From a checkpoint of a small image classifier: trained on rendered scenes of toy objects such as cars, trees, mugs and chairs, 28.8 epochs.
Rows from block 8 of a small image classifier, named by matrix and row number. Rows with one number belong to one neuron. Each number is 50 + 15 x the weight over its row's rms, rounded and kept within 0 to 99. All counts start at 0.
After each neuron's rows are labels from the 100 images, of 14848, where the neuron reaches its highest value: "patch colour" is the nearest of a few named colours to the mean colour under the peak. Only what is clearly more common there than usual is listed. The data: rendered scenes of toy objects such as cars, trees, mugs and chairs. In brackets: how many of the 100.
# fc1: MLP up (model.blocks.8.mlp.fc1.weight, 480x160), inputs 96-127
# fc2: MLP down (model.blocks.8.mlp.fc2.weight, 160x480, transposed), outputs 96-127

fc1.268:56 60 48 26 54 37 53 30 39 47 62 64 47 49 69 68 51 69 37 86 42 60 43 34 53 77 21 73 48 60 55 38
fc2.268:24 63 64 41 52 40 45 81 58 51 47 30 84 63 53 34 59 37 56 62 49 49 42 35 70 53 68 56 43 39 43 53
patch colour: black (31)

fc1.457:82 56 63 54 57 56 28 46 48 85 27 63 41 55 57 32 59 58 25 59 63 48 54 55 66 48 29 75 10 46 61 35
fc2.457:44 45 68 47 62 44 36 67 43 45 28 69 59 39 52 48 61 40 71 55 46 30 34 34 42 51 70 32 28 44 50 40
patch colour: brown (53)

fc1.369:49 67 50 65 80 53 57 64 79 61 53 68 58 35 76 58 55 57 35 36 69 50 63 56 18 59 54 40 64 54 52 25
fc2.369:41 48 42 55 40 49 57 16 45 64 40 33 29 08 65 54 35 56 44 74 65 34 51 45 62 50 57 62 28 46 52 40
patch colour: pink (35)

fc1.404:55 68 45 40 46 81 07 45 41 44 15 33 56 51 43 70 37 59 34 73 55 53 38 29 64 34 51 43 47 22 34 36
fc2.404:41 44 43 54 63 80 50 52 66 49 77 58 42 34 40 70 48 35 68 45 62 58 47 59 32 58 23 54 30 68 49 83
patch colour: black (32)

fc1.261:45 60 83 53 43 68 25 53 55 37 82 53 59 48 26 55 26 37 51 22 72 34 38 36 39 60 49 54 77 20 60 45
fc2.261:72 38 32 63 69 45 56 46 76 47 15 34 50 59 62 53 53 72 59 44 23 66 38 46 59 34 45 49 07 48 72 41
patch colour: black (52)

fc1.422:56 52 33 27 55 40 43 38 40 59 76 47 50 42 50 57 38 63 36 38 31 93 59 62 64 28 53 59 80 59 44 48
fc2.422:78 39 18 36 59 38 66 55 45 10 54 46 58 45 53 44 64 81 52 53 67 09 48 52 57 29 47 50 41 90 54 55
patch colour: black (27)

fc1.239:60 49 41 60 57 64 27 51 64 50 58 39 68 69 52 78 43 79 61 55 35 44 59 47 48 67 24 44 53 36 41 35
fc2.239:48 56 57 28 29 59 61 67 49 57 46 19 36 41 62 49 68 50 52 65 71 54 83 60 40 48 42 41 25 64 51 61
patch colour: black (53)

fc1.306:47 53 33 31 53 69 57 31 56 41 72 76 31 63 40 74 66 33 59 42 29 65 61 69 52 61 52 58 32 27 76 67
fc2.306:44 39 38 68 69 52 52 42 51 65 52 53 56 51 66 65 62 60 30 57 53 25 39 48 65 42 50 30 59 84 61 46
patch colour: pink (35)

fc1.355:62 60 42 64 36 50 64 43 68 26 28 51 67 73 56 45 57 39 72 28 70 35 64 47 73 59 44 23 30 66 46 48
fc2.355:51 44 35 38 48 54 39 52 49 33 85 55 43 45 52 56 54 44 38 42 45 94 66 29 33 43 26 68 57 64 56 27
patch colour: black (29)

fc1.9:15 59 25 50 27 33 43 73 45 54 69 63 53 33 57 48 28 30 45 56 35 64 30 43 58 44 35 74 50 46 35 60
fc2.9:26 33 48 59 46 34 82 36 61 61 30 42 47 64 85 75 49 59 64 60 30 39 53 19 32 55 53 50 32 70 33 45
patch colour: grey (48)

fc1.80:41 62 55 65 47 77 19 56 44 34 46 55 63 54 50 34 53 48 36 70 64 61 46 26 71 50 37 38 34 24 34 60
fc2.80:52 32 25 40 48 27 62 51 47 34 15 69 32 39 34 59 45 37 51 29 61 40 45 44 54 46 23 71 55 35 53 44
patch colour: black (27)

fc1.429:67 62 61 74 55 61 83 55 19 44 46 50 25 55 36 73 68 51 54 41 48 58 60 64 57 51 68 31 47 32 48 53
fc2.429:49 65 47 73 28 52 35 38 17 75 49 38 46 43 58 62 58 38 46 55 51 45 22 42 45 67 33 69 88 42 38 41
patch colour: black (36)

fc1.287:65 60 73 57 58 64 48 59 67 59 43 75 33 78 40 67 66 32 64 45 56 78 52 55 52 47 59 60 37 46 43 42
fc2.287:38 58 32 53 47 46 54 80 23 38 64 58 81 43 61 60 40 49 39 68 61 35 57 36 73 40 47 25 49 25 57 84
patch colour: brown (52)

fc1.387:47 32 60 43 62 37 45 41 46 57 65 40 30 49 44 73 32 59 71 52 39 26 17 67 46 76 44 60 47 57 61 48
fc2.387:46 29 57 40 47 73 71 58 62 66 69 30 59 67 44 42 50 51 44 27 51 59 36 42 64 46 44 70 42 64 58 40
patch colour: brown (62)

fc1.298:75 51 69 45 52 71 63 56 57 69 49 67 34 60 52 54 34 65 63 51 40 35 50 48 67 60 51 44 32 55 66 57
fc2.298:21 42 51 56 67 54 27 73 61 49 54 78 62 77 20 65 59 60 28 69 49 64 43 81 49 44 67 35 54 58 30 65
patch colour: brown (60); black (28)

fc1.124:45 71 73 38 55 56 55 53 40 26 39 66 60 40 56 49 46 31 71 53 55 61 29 35 37 41 48 27 43 47 52 70
fc2.124:71 33 41 78 38 52 39 38 34 59 39 39 39 52 48 55 65 71 24 40 48 07 54 56 49 38 29 35 72 38 32 59
patch colour: black (46)

fc1.405:59 52 53 52 35 31 39 66 67 41 57 32 40 32 54 42 43 85 49 38 56 44 40 53 41 62 56 43 50 41 43 79
fc2.405:41 51 44 46 68 40 45 79 58 55 68 33 62 57 45 26 41 55 39 55 43 59 42 46 52 71 36 78 56 29 24 48
patch colour: black (32)

fc1.92:56 57 33 36 55 55 45 55 41 50 39 44 61 32 55 46 42 67 49 37 45 14 55 77 49 19 48 63 39 41 44 75
fc2.92:35 56 18 37 44 71 57 51 41 37 57 43 46 28 50 46 62 59 32 55 43 84 42 47 53 48 65 37 56 38 21 74
patch colour: black (48)

fc1.119:48 33 44 42 60 52 71 66 51 54 69 62 83 65 49 61 46 44 56 42 34 50 59 61 55 47 46 34 38 66 38 94
fc2.119:50 34 60 50 47 50 48 59 28 37 41 43 42 49 15 30 37 72 52 61 75 51 39 20 42 56 59 38 62 38 47 08
patch colour: black (64)

fc1.84:54 66 37 24 48 52 42 43 46 63 54 35 58 35 59 51 54 30 73 54 62 45 71 33 87 88 49 51 32 34 58 47
fc2.84:48 39 54 55 49 67 37 57 41 54 32 46 60 61 42 28 59 50 66 59 45 51 49 58 31 43 61 79 41 59 27 51
patch colour: black (51)

fc1.164:62 47 48 73 52 58 56 34 67 72 67 52 38 49 41 55 36 29 71 40 61 70 67 42 43 66 50 69 19 84 60 76
fc2.164:52 47 53 51 68 57 86 39 54 68 47 53 57 42 35 42 78 45 58 66 18 34 71 45 47 41 14 38 41 35 61 24
patch colour: black (38)

fc1.62:48 56 43 47 41 69 29 60 54 38 59 37 37 32 60 24 39 45 45 43 44 38 41 83 74 39 62 51 54 44 61 63
fc2.62:28 58 68 49 35 63 50 57 48 55 51 64 45 63 35 39 60 52 56 36 24 52 66 51 59 57 41 87 47 61 61 47
patch colour: grey (59)

fc1.156:39 60 36 67 58 55 66 59 45 55 22 28 68 59 22 66 28 66 45 67 45 52 48 54 33 46 37 38 33 40 27 19
fc2.156:42 43 34 63 64 52 73 58 46 47 66 35 17 67 61 47 66 31 25 50 48 57 22 75 24 66 71 52 59 67 53 52
patch colour: pink (33)

fc1.314:38 45 46 50 66 53 70 75 41 55 40 41 67 46 42 59 53 41 49 39 46 47 64 74 70 62 52 19 32 56 62 30
fc2.314:42 42 54 52 34 40 35 66 34 66 66 75 40 48 67 65 84 76 41 37 38 24 48 31 33 51 20 65 72 72 18 57
patch colour: black (44)

fc1.393:40 36 46 41 54 40 47 38 71 32 16 43 26 66 57 28 69 58 79 70 49 36 46 39 60 39 38 39 26 46 32 56
fc2.393:40 62 56 50 53 43 53 69 56 70 76 44 49 64 22 48 43 24 35 64 59 57 28 42 45 64 63 40 77 48 63 34
patch colour: brown (50)

fc1.420:49 39 73 33 76 50 64 90 81 30 53 85 30 75 39 54 51 42 40 54 39 37 50 27 52 64 62 61 46 29 54 38
fc2.420:42 32 51 34 20 70 31 27 39 42 66 35 53 76 61 46 51 41 87 67 43 57 67 36 75 47 36 27 38 57 55 58
patch colour: brown (50)

fc1.256:74 44 41 44 84 23 46 64 59 08 48 83 61 47 61 49 58 73 69 77 59 60 24 54 33 19 61 58 80 61 43 19
fc2.256:80 47 71 40 43 34 49 44 55 38 70 47 35 28 53 51 60 36 29 69 79 69 56 73 48 04 74 48 59 54 35 89
patch colour: pink (30)

fc1.474:42 61 56 29 52 54 34 31 41 29 82 32 69 18 57 69 53 94 27 51 28 47 70 51 57 77 49 65 49 42 38 60
fc2.474:72 34 51 57 40 46 74 61 60 50 24 33 45 50 52 46 58 46 56 49 54 40 08 32 45 40 36 58 41 19 54 46
patch colour: black (27)